A small class-conditioned image diffusion model, trained from scratch.
Model: 8.09M parameters, 32-pixel images, arch dit, layers 12.
Data: trained on rendered roads seen from a driver's seat, with toy cars, trees and houses, 21.5 epochs.
Rows from block 8 of a small class-conditioned image diffusion model, named by matrix and row number. Rows with one number belong to one neuron. Each number is 500 + 40 x the weight over its row's rms, rounded and kept within 0 to 999. All counts start at 0. Numbers have three digits each. After the name is the row's rms in percent of the matrix's.
After each neuron's rows are labels from the 100 images, of 14976 (inputs lightly noised), where the neuron reaches its highest value: "lies over" is the class under the peak. Only what is clearly more common there than usual is listed. The data: rendered roads seen from a driver's seat, with toy cars, trees and houses. In brackets: how many of the 100.
# fc1: MLP up (model.blocks.8.mlp.fc1.weight, 576x192), inputs 48-95
# fc2: MLP down (model.blocks.8.mlp.fc2.weight, 192x576, transposed), outputs 48-95

fc1.489 092:525523538546510519493502505553550499555537508456496555544509454449534538543479493477455482474518432512454446513506484517546415478521467507459440
fc2.489 087:503513600446517476526551494555445506495518431457534455483531448557497552439438423520471532432495493512491420505510574482485501597538488447464450
lies over: sky (63)

fc1.322 100:525504491470502463543463527500543537508534452526508546431467518508493527506544493429464436524506566512587532521488611553446551525457431502585462
fc2.322 100:510495461514465490573530450466508532493460489534522448529527501521500528441491547553437517477506486459516469468498545418560426448448476483527524
lies over: car (34)

fc1.187 087:553538530473494523478476491515474503506494427454519527470511499564501528528459521529413543544541561501496457478415483497485556542608418415517514
fc2.187 092:507544469472455534473490561508521460496450539485501441492486506422531533490553530494441476572499492508476458532484506465446465513423348424524510
lies over: tree (34)

fc1.28 112:482527492539492520555513515470513451543517467542488452552489557486491463506434606499538505475531459483561488567574526497471510490638494494489526
fc2.28 108:566528529482507494438516498438479480515487508485430437452495472503484477492493469369495474524531525495564542541510460476410470569520477444503449
lies over: road (87)

fc1.474 094:447511484485536525535519589556513518501474523527499517504463508575512489523454503393495498545505527565511546539552521496501560556506524585460493
fc2.474 092:510508488491512538545439546519442447498505492474465432464401464420538517497481508555516472510489465415542586539514523548514454445539489538463435
lies over: verge (68)

fc1.263 112:458444504474481493509408468479540456518567493494504520551403488506487491483532518490440541465552550504494482471449545463541491581473496507526485
fc2.263 116:394376489488512472426476507533416495473544524444439472526536509463529482536527470496461486579529418585529486462464584568516538503449445475505467
lies over: verge (67)

fc1.390 105:557436476491457531437482457538462515525499536524473550513505429530538570539520535524506427523528541563490507489506476499513494441452488496476512
fc2.390 083:630456512484470496443518481531513520481532508498557480505481423515461523493527488466511602491533528430426519529519510494483475530491527504490523
lies over: barrel (32)

fc1.519 090:482474505514539554493478492510499513456535558512558445402565553476495550475531454495508492492430495473411525478519522434528575508562497542439536
fc2.519 100:576438465499421473505572472397523477489544550484402524466485475519531589520458470554495483531429496440474524545510533523470523552504506497465476
lies over: lamp (34)

fc1.543 106:530465464506444505513523439476592472565515478601523446511496515448477527541455472508490502464466478446476488533581414480496499473502459482447536
fc2.543 101:511489493529447518506484482514581525559493442565500519580456550513482502560466549428480474490410524550464489489532507483508479514513452501508533
lies over: barrel (81)

fc1.351 097:532488551505468516468485500532502435471445483536479488562491468563488421457544527468517585472550447539488501508448528517469551540467512563511564
fc2.351 092:507490445532435514414492507488515518598497505542430501550447551499543463467537549508471429532482448477460524486444509475504382497494459463490472
lies over: marking (36)

fc1.387 110:524511533460499426567539516507513451493464539508497518442537542443452524537532552501487591517482485484498503459477456491517512537532577497448531
fc2.387 097:526518527504419427578422520563541497489475477483531483518477560455514420579521527478478461483439535419507455472452425472452505462503565461482552
lies over: verge (44)

fc1.164 104:518511455595509505478484578464467548541470478495560552491505488476557484528489534502570539534464488518477457480490556450525477533454469544499456
fc2.164 084:543500526514569467427519492441495490567470513455484468449436519498437481561490497535518533491458447493456522443483499488512509465475476550492484
lies over: barrel (26)

fc1.394 105:515490549466538458585519541514417496546485399531472468506575480441487483472533529483467448551465564528558478500472456545432508440487532490491559
fc2.394 092:548510510461449466487517568606530452504482481525472506574570452571431531518440521534476564460478480486567494453475524484502489471503514475500566
lies over: pine (83)

fc1.181 094:476531586474478534517474474529493507594515598551579566497485538494501497495570512525499479502503603479426515490438553529494516483482518531510513
fc2.181 115:528556570457538564464476512504519487572534538535436484505473485406487522512488513528568503499494452558423492484470498482511455565548484527423505
lies over: verge (57)

fc1.10 102:452480521492459488467480508508507541539485418469464441522514477495468551505531470470531579442523449511514584556481430573482479458472453503482543
fc2.10 108:463511551549519523503450584504552505539481482566535487469513479545526496517482497463496477489531528432496569540512484481600501490505604477514500
lies over: sky (89)

fc1.119 116:531531505495478464555482466500457499552513496515546475511506497496590521468483523471517477503473533489491463579440562535446401522484471453518510
fc2.119 116:580457512451505487517492515515453540498531557506455572469514464449461571520489509549511492543506463523425452575457549464422589471503450432477548
lies over: house (30)

fc1.5 111:495490540518509473543435590511496547483537512492549543457556475462516431474486444506408490543500462556513521510569534476451492476577449510447484
fc2.5 115:553506515547584505459519407435516435516479498559418537493391465489436501511508481532502465502452517469452482556564492508492549490527507416472507
lies over: verge (42)

fc1.86 114:489538452459473502443519507544547510503475505515498506445504502552515506516517538402506537423412455558435504592500498474510519485510549515494589
fc2.86 122:529453489492528502459521471413525493440548511455515484491427489498597514451431481526489504469552524535509489568545520519547488473528487526503441
lies over: marking (47)

fc1.292 098:507529466536548529513505509550530510507570517518479468502535566482537514527517432532469480530546604442532504533510522518468502571520522456581508
fc2.292 085:486486442496500455487488477517467537482465490499529532502458520483498495570442500509525450506484471521583516578477505556489547515538540551470500
lies over: verge (40)

fc1.265 094:522505496454533480523516484490478437472448472469532517464581486419447505574524406476465498475471430477474545485482448474483463463451510533521456
fc2.265 095:496499545576530464524506423509496499498507474474463527518490428565592405413518486510416509548460525511424545541512495555500525479450543546520515
lies over: car (34)

fc1.57 120:533539492502410465520542567466464499471507536558522494435490406461510508470509504503483550517536471446581509570481545538559420523499512447529500
fc2.57 127:556427492411524553456479504509462498465570527485481454415491432477621457564455501536469498563499480449479489485493488526579456490545553499508418
lies over: road (90)

fc1.408 104:499445497508481513507526501448552511549509511545408527507535444507504448480457590450504536516552463434428476496537466384509456457540588503498560
fc2.408 097:496459499445531448456519448480535563519468450506513515558535509481475494541496538561527473427495483572498400428560585532474484467496621426466517
lies over: verge (71)

fc1.96 090:528532448498446493460501538490457440542534467496504505514501478483557524531557461459516465414517489472451477447514486618522486503451587502511519
fc2.96 100:487549471416540521521468464399514489548422523510463482506523422539524432571497428548504483471515471569508535449508491509513569542491573550485482
lies over: marking (38); tree (28)

fc1.539 092:521483489560479553518478528537520424562493509531559518529501446533427504545504413441414512511469501468466518494536527569526501528545446503510570
fc2.539 093:449505496475477528508559455475503499571450459503453504518458506432531510431501470512474472488484452496490444436535506540497489511425595540421533
lies over: pine (34)

fc1.161 092:413482481559461455424480481483520592508507522492488504502523538596515414519485547536517517480486467551476484514522473419552466541483477598455467
fc2.161 102:477507447537475527468509559505448461513489515462507434509604495505468451489470519461440486495487474473438450491500499550583527460546514586494519
lies over: barrel (28)

fc1.337 100:487572500508540484469397500507477502528486465524452441556438470564510507547518509428548421472516537515471535572471444439476459538427554555583538
fc2.337 094:454489486532529499508478553557424508457503505513493569541457513447467476500517520542497545489514499511437538566486469544505434496512582580501559
lies over: car (38); truck (31)

fc1.344 119:406512473516496588490533519475471434477551500594465466505555481473468518564492587397498520493506548461518592548539494454484445516519493553542543
fc2.344 111:463522485519469565431476502496508509415500490599537513477513453519523506472507459611510505482464541503557592542531500553501549439511466534511584
lies over: road (100)

fc1.374 096:493473465485522536570511475465600468559552475498479584469489505445496425448533488538505457500511460544505517496475483510477523441480556518447503
fc2.374 100:535518509479490546540442460517621496575516542512473428473483501491515408523514459508505577429496596486454512493467522436524486499602531480504497
lies over: road (98)

fc1.370 100:576513494523525539508426465552439506487513528537401523520563454474551487539466408494548534507443499514526520452549582463464492493504527523573550
fc2.370 089:493519497480579478534459431476466561453464447490486485450512512505590503513489489500570413502493477470506486514503560559512527504463557488519473
lies over: marking (42); car (26)

fc1.566 109:429510532453465474612478505551444438478512527523514499501418493449525465469488568561541439492571504565430453582511512579528427469461445491447501
fc2.566 109:498504486484548523496488454529491466446535549433511479545474456508489469508458513512480505627543400525500531408448529489520502499573457482462507
lies over: road (85)

fc1.242 094:545554460491505480479476559506547534518479507520512567495477543438574543441509490481498515502576466525563501486454510490484476504459509473539415
fc2.242 092:561582498446471485553526502505485469446497470498468408546482502588520498571496501495451490497565543531510544475516504531483469490438550456503486
lies over: car (42)

fc1.6 111:499496458516546507498443486405511516593613541471492408479538416425458489449467493497466474519501519488553537513508510471534518422551525514509490
fc2.6 120:467500507491466483536473463513439485462490564572479499503473463433456459414531529525473467484583533547505398512499537538433486549510512593466512
lies over: dog (36)

fc1.467 099:437471434543502533473414452487517445467512435562477485474486534560517454423533535464449572437547456545486529476550418485492451522600528476502573
fc2.467 101:457506547534432461486525490481469434491513595550488495534486517513514522502505560539499345520570459481562487505585442584468568494449541448514504
lies over: dog (25)

fc1.128 103:421476537511489445495517518525574538590547446447425504545535497508486518502521555513561510532462446489551488474526485435553533438519517480524513
fc2.128 111:494536492558443449579471480545530508483500483500607485444488431510473510464543591486464513493484506511430452515421498479450491509431525499481552
lies over: road (69)

fc1.475 084:507525481565447532481517562508468442476477531490467609539515478502401522484510489502490567497543437483493515447557484523583570526473520504417520
fc2.475 095:530549485503486475461425534527460508521539473456458493516579508447433541479528486530465467486534513520412515493495512516478577505489544459528483
lies over: house (42)

fc1.278 096:461460599431556417513535527495490468543419421551513505446495537475509506447509557508537374444512466553514522485460441442489486465530492496530497
fc2.278 105:462460504504467539543434514559598483586452507495440494483534494487489445609535450494497544460497593517512520537405434536535477544446525532526538
lies over: tree (34); car (29)

fc1.575 099:429512574472505495504484496459530495500492530538467477400445498543569429513519512446553467518528422489483578457520505469546545426499513513522501
fc2.575 106:502500441486462440508441488509586488442463515498546477403388542501419448524533478493470516476496573480501621531485503471458432448458454418492498
lies over: car (99)

fc1.176 112:555544424483518516562525478519514432499471434570500513517445490546476486490483491486477544494419538598454507543516491441589512490540461574519491
fc2.176 106:559507477499525490509488507445524509498530486495460511610529472527466445477452448542423508507483483502599502513479527486492445510479436508502552
lies over: verge (72)

fc1.262 105:497524531486510555553475522474467485504486444560468546536551480528490445561456532518490501535509492515500453468502543429506510504516423509454544
fc2.262 093:526504484496521529549559486444461476499521486508528389473510448402518470476502550518523464497409526506511449491538524534512509514441426538485552
lies over: car (55); truck (39)

fc1.486 100:486483516479515535553529561555532446502530424468455537533490483485460477544497482545491500509517446446559512554505479518539500428464515520495517
fc2.486 102:521408470484515463513510490594592483527556515462522465503524463533527467504502508491415404483521521561498543477511483452446540569479512472501439
lies over: pine (49)

fc1.497 100:479478526529519531493474505496391486507460572513474453529479518462493459542459500512492452448522496490496505523553518497469470526465433546476455
fc2.497 109:569484522532485485520481570455438475553528496419513410556436460522452533458535455483487493460466477503485530512482596588489525546512473492490508
lies over: truck (69)

fc1.509 096:536534517472486471543417534504527542463542495533529459514523454467488495387431559515511508550555516502523512510467503523559502510455507522431519
fc2.509 090:549476541486453507523514526518577530493540497476582506505516509465487516486477474451443493392523528558472496449497486399423438491524490472488539
lies over: dog (56)

fc1.328 092:557446440490469494432526511550505524520514545461439518456563477509467502454536510572497466519493501508475481474478457474506529555536512495401468
fc2.328 082:555461485501487528482450507558559493472501462514444512456569512477533485538527523423489552502556479474486534489507486519504485405483499490495435
lies over: verge (67)

fc1.208 102:504542524467451470518451474491488520476491525502501490537539427509538515528443461485547473498546562513502444503505484433514492454478506533497488
fc2.208 099:504544502475527475423519501460516605468519472477475472471567547438476526473530485420494518474526501413460505488553548503444463548487489485512462
lies over: car (57); truck (39)

fc1.478 087:422487543442536513471477609566508461527484482515466509567556500548562576536460524505512442539490506509492454451534466468451490498524469489498515
fc2.478 083:438411523460480513509565581571502440507488529569546479540511538471436562472426556467527512497523541505549466467522523503442552546439426459499488
lies over: truck (86)

fc1.202 107:519468497507524480507474497500497476455528498547531484465543505478570455499560563514433526565487460510502566480468522450481484499565477512506539
fc2.202 119:462497483497558532581421530488518504525478468525479527434502500468479491472511519474551475537520500462487452494485502459555565521485484397455492
lies over: road (96)

fc1.443 106:496538548508546530564460480448455530520579518545496508488518494414501576537504454473530446517420512541425469505543512543488556515441484502528519
fc2.443 104:415491500514481434561524496516384449523463524600526537525521502486494529434467526511543462520397456514475511462483532511553469469478408432528476
lies over: tree (99)

fc1.173 100:484465486540506580437478518447449534555503485468559543424500464510485506530486504453499439526497463510459547471538542464463483444492505521528442
fc2.173 107:527471499474495535530490527512436468494492551466581482454454486472463554502554498489527506531483567494455479575485570512542470449456553573536498
lies over: dog (46)

fc1.425 108:566475518447535498480491460431487452588460572530438476515481507512475467554470536507454451357493458502502508459503574552513527484515485473531507
fc2.425 129:556543493588500459525545550474494486555514500472535520485556483559476587452480465428474481403502457480588461558498541529511477541426540574510497
lies over: road (62); marking (38)

fc1.321 094:464483503425529527507466506563535533479469434497562489460488478466508594460537435554492546503570534485507451523495429518453498444421522472425501
fc2.321 081:478479537412479578533548493588560495519484489506481504515505467531451577520530493407499459490500513498532475538512408474492513492582477503513482
lies over: pine (34); truck (29)

fc1.556 112:492508541533529566540550453473407513448552480512490536573535491400542543485473545518570502447469559535530467371529488581548568554515526497517508
fc2.556 125:507535525551460537528558501465478485417496562526515505482513443467463455522525474544503527500458518479483524443500464501547474509578520515490502
lies over: car (50); truck (43)

fc1.398 119:535533476521537584498480480474470464442554509511469437506544481547441524621499476481470504482471474526513467490537499512449505552465476586461464
fc2.398 107:549534488472538509418484527526581525455479499511588509542469510442535509433445488596480545551476557505459471522547486446443470483475571496507442
lies over: marking (43)

fc1.85 104:492505488523459520513487513559481467409451523508484482433502550530494486501518543435481525505549532566577449574473530468456488503496538552491478
fc2.85 095:460519532482531479526616521491437460517498507539492498421498520460507446493445494518493548537600419434460456598459534560551522513517585556469465
lies over: truck (85)

fc1.197 129:493505487568584446500481508523502477503451499580454633505478481473478509468480513509516580510502478490520524455558485430529586534468572508519502
fc2.197 104:481455500490554541529422493486465477500488567454401540517467559466421500450500543486445478445531504492481472476570440509538511527538497508474538
lies over: verge (65)

fc1.98 092:490519466525551552507526503510469484535541482441437499572519585532516403518525459501425501459512510468454504499481533504513531458532425452436531
fc2.98 085:507538550537450502548559513539446443493520477495468473619541559468523486510499484536447561517492462479504512497480431466491508601518431480497484
lies over: dog (31)

fc1.286 090:527533566510469467414483524595553518486462538549466528472458573520523587512428495542481514472521510468527533490527438508461540435486537556546548
fc2.286 087:502554506461494503442492570508536509504466461559580475493444560438448536506458525489480455493567534446461537446515522532450446581528503478525508
lies over: car (42); truck (30)

fc1.527 086:543538457466514542487526525482507566519541508433460484471472475514548488463583482566507500456558464490517463519488531533493476473513455448515498
fc2.527 080:443544462528548578527489527491530537523539445459481513428447480439505471480567573497479472489524517492550451517505535486539509523416467480469488
lies over: tree (41)

fc1.40 089:490494496534580506504410493457500515482535489541520503487516410494498590486493507562525454512430506515488494463515481461543552497558418548467497
fc2.40 097:500482511486477430486554448451502430492523483529474452483506496458479516516518508451509509446402530408402456537532542525552458481522513471507478
lies over: truck (79)

fc1.282 103:546572519548528563501444509469463559521493502529580448495556510503523511468481560548522519590465409509471514508434516484467516468535454490468514
fc2.282 097:533554517509444522479531541416482504477475571555457512458464530526495469516500492534505451507490514481462471514466452486466488482498520449478402
lies over: marking (60)

fc1.523 098:512466538465506509473474493507530527491504509516444443495453396512525562561485495442528526382473544509512441521440520470510556534508503448531511
fc2.523 095:513446519442496546497483474437547504498507531510563573521421416480406474522511427519559502483543523531529469540433491534529549476463488475495471
lies over: verge (35); truck (31)

fc1.531 105:461455450503561507514483527472505540511504510493431476532492498508562428479520548509479440556505473490463493507505514461493520448515488524452442
fc2.531 105:518461519527551443505489485433560434497485474531509558499454513539493428500532475497509481482475478550452521514527398558542478515450464487499437
lies over: verge (100)

fc1.317 099:502537481511512494503528466483585461527508482533465482476483467471499494534527540538486557525433533467424525522532423556499461500434440523479489
fc2.317 105:443504489430470517483458515453496478485449546465493385427498477561466429490558470464594444471550463470519490514585443496530504523529523500510473
lies over: lamp (35)

fc1.13 102:538499564460483520460514495467451539503503498514442412533504501503498528456618488460523544495495502515525481545464487528468441503533495539456487
fc2.13 102:535491489474519506545583430431442519600523495456525515513404443500536549455437501487482486473497430522503534542533513480562455528504527460491485
lies over: marking (44)

fc1.43 098:493486500542552505467483520506496491554528552559464496536561495404554488477429435490459493533529468492496504515557579567472595493536490509539531
fc2.43 105:495456499499506432531535481531500542514568521531511455580542454488473456492452496542540507547421573483538527488461528454430478438525504487485516
lies over: sky (84)

fc1.371 099:425493503470512533462551496533564548513490486520513483419525478544520503463493521415514515477480463469537523504465540520492511529426531509514454
fc2.371 099:437507522450492512559485515486544578486543473542541469464481524505455519492506549467491523484489508512486510499490517512512451442518495489519500
lies over: tree (33)

fc1.449 087:500504477545476493448558502509501493545475470498441524504505540402539536567470546489505502535521540488471468563434499540561579505478599559534484
fc2.449 087:523493483556455474422454442433453513589461519505546543466409492541560525467442503552453513512548498531398467493497562477448521553588463518495450
lies over: truck (31)

fc1.508 100:468469492504491431452477524464469553513412396509483483555498474424440542535522562438550427569480516538514512512511476521437485487464467535505488
fc2.508 107:464432483555553531504492485430499502536489516457489503515541456478536408482516539531506556464468484525526474460537526474478536506491507437499498
lies over: tree (51)

fc1.485 110:516556509524420507415536453471554563513515490563514486453569406397564523571449485474492514485498464435551541542481489488448484520547526502479472
fc2.485 110:551561521498522487465451466477610557483589505499480455448483425528461462485498530580536474526504472487605448461509479464463485425448568518484516
lies over: truck (91)

fc1.477 101:555535449473597552535488444539506538486558544478447517462542498527561506485535495529611475463498521491477569493492493426490457483513469535543541
fc2.477 103:603461478477582494477498423635578513549500543440501453464522524526488544497530508493529533520497483501429564526490514536496480517526530528435459
lies over: truck (95)

fc1.152 076:486535457501479491482485548556521542468491524484532455459518524567528515510481536371479512472524517495512469513514522580467475469425552504342489
fc2.152 074:516541431501484515471483516538490481482481479452432506538519572447453544500439530556498478474481433489485462484506497544463530551570493579559434
lies over: pine (34)

fc1.422 079:577545448534535487457528515558479505501534480505563453566516539518560498464526573502469475461448482524444508455473526470464457571476465521600543
fc2.422 075:544517451527500505451548522575467531473505509552427507520483535542514437521469522531472547481468499454431472473464534513507510509482520510450539
lies over: tree (63)

fc1.298 099:485475491483495579471541545519536479496454493433547432454500497500474563475578519476508496479502483515566482503481456485525505486536531504527495
fc2.298 093:513464481496532579422450529485504442459451573464512503464499463493450492524544440509416513532442518471583489489479446499432492553429451541528487
lies over: road (91)

fc1.150 144:545487552470491478529452589502465483516492482554568499505496512565482480499554450478524554557552442563492556578456474476552458496504465552497462
fc2.150 150:506543516492567481559580459461529483517491431561488585515530461515543538507486470483507546500519504480544437493532538464511472512490465488512468
lies over: pine (95)

fc1.536 105:564477533519409497548465497446448501443483478443538475488577461500414537528523491463497486558540456418499451520552496525468543474500467509462509
fc2.536 085:555436496510475538542516472409446483465513510480518483473530446513565546491498511535522570509547548501522470523586454488485519488511449444465489
lies over: truck (53)

fc1.557 089:480511527410418475515495505563504521478498525510473519484535508440498439495546484515460469476532422459549549502477441469514480416523506494486534
fc2.557 089:539526466487427416541453487504506457478435564531524502554474466473539491505478452504445508495594475498537541503421511554456467544475419556524542
lies over: barrel (27)

fc1.375 123:468481472499460494520458537491484499560446421548473448503416489500484514491470543529560536446530527515507466547531489514495515500507483487522459
fc2.375 118:454474555514526543497505532383516526508522519524486490543525559501437496545460476528557474450485460564478480507499570488480437421431502577496555
lies over: tree (45)

fc1.68 103:510435494527537479465579433410527485506467474482543522466524542496491582490588493509494503499440553467520474460501436486514494539486499478510503
fc2.68 104:508458487542447476518446493403513431516429547543436443487566548511529454535533441443484432508445452519546423487495423548496493534466425407514478
lies over: truck (87)

fc1.272 103:482540471428484463443516543497539438561570508571554547417406495521562505492509594556506461489467482484463488520449553609497502493473513520536448
fc2.272 104:534556473480567524502481489530467499457440486457547464480469497515393449490542497462475459494574458558498445495525513435516494513572492493465454
lies over: road (84)

fc1.157 102:442441457510485500484498559411483457460480447587466470465514510501480553513518521502547436463584516426529569577524494481478465558445489492577551
fc2.157 104:514403498482463501501533485481513474501503484480552515562524448532550474465517513506508467489476506430455401518489559435554468541469545534451513
lies over: car (72)

fc1.545 101:537443454534432484544503493454553466497429456483464516453488554441473501508436465488493532452561539474537504480493516520472489431504531539485473
fc2.545 094:546432432526469487454586540482442462536483534470491483407471454454522536546445519491468524482514416464523521509459516461420559401427543515482509
lies over: lamp (44)

fc1.501 094:478456500529420437479486507578533518453453480535465481464509558550465452460521486490473534547485517518544504547513534486405492506441526485490553
fc2.501 085:512464471525491488488471464584561455465471561564488542520536534462521414487535490509448493504450465466529583530536533528453499495522532476441561
lies over: verge (48)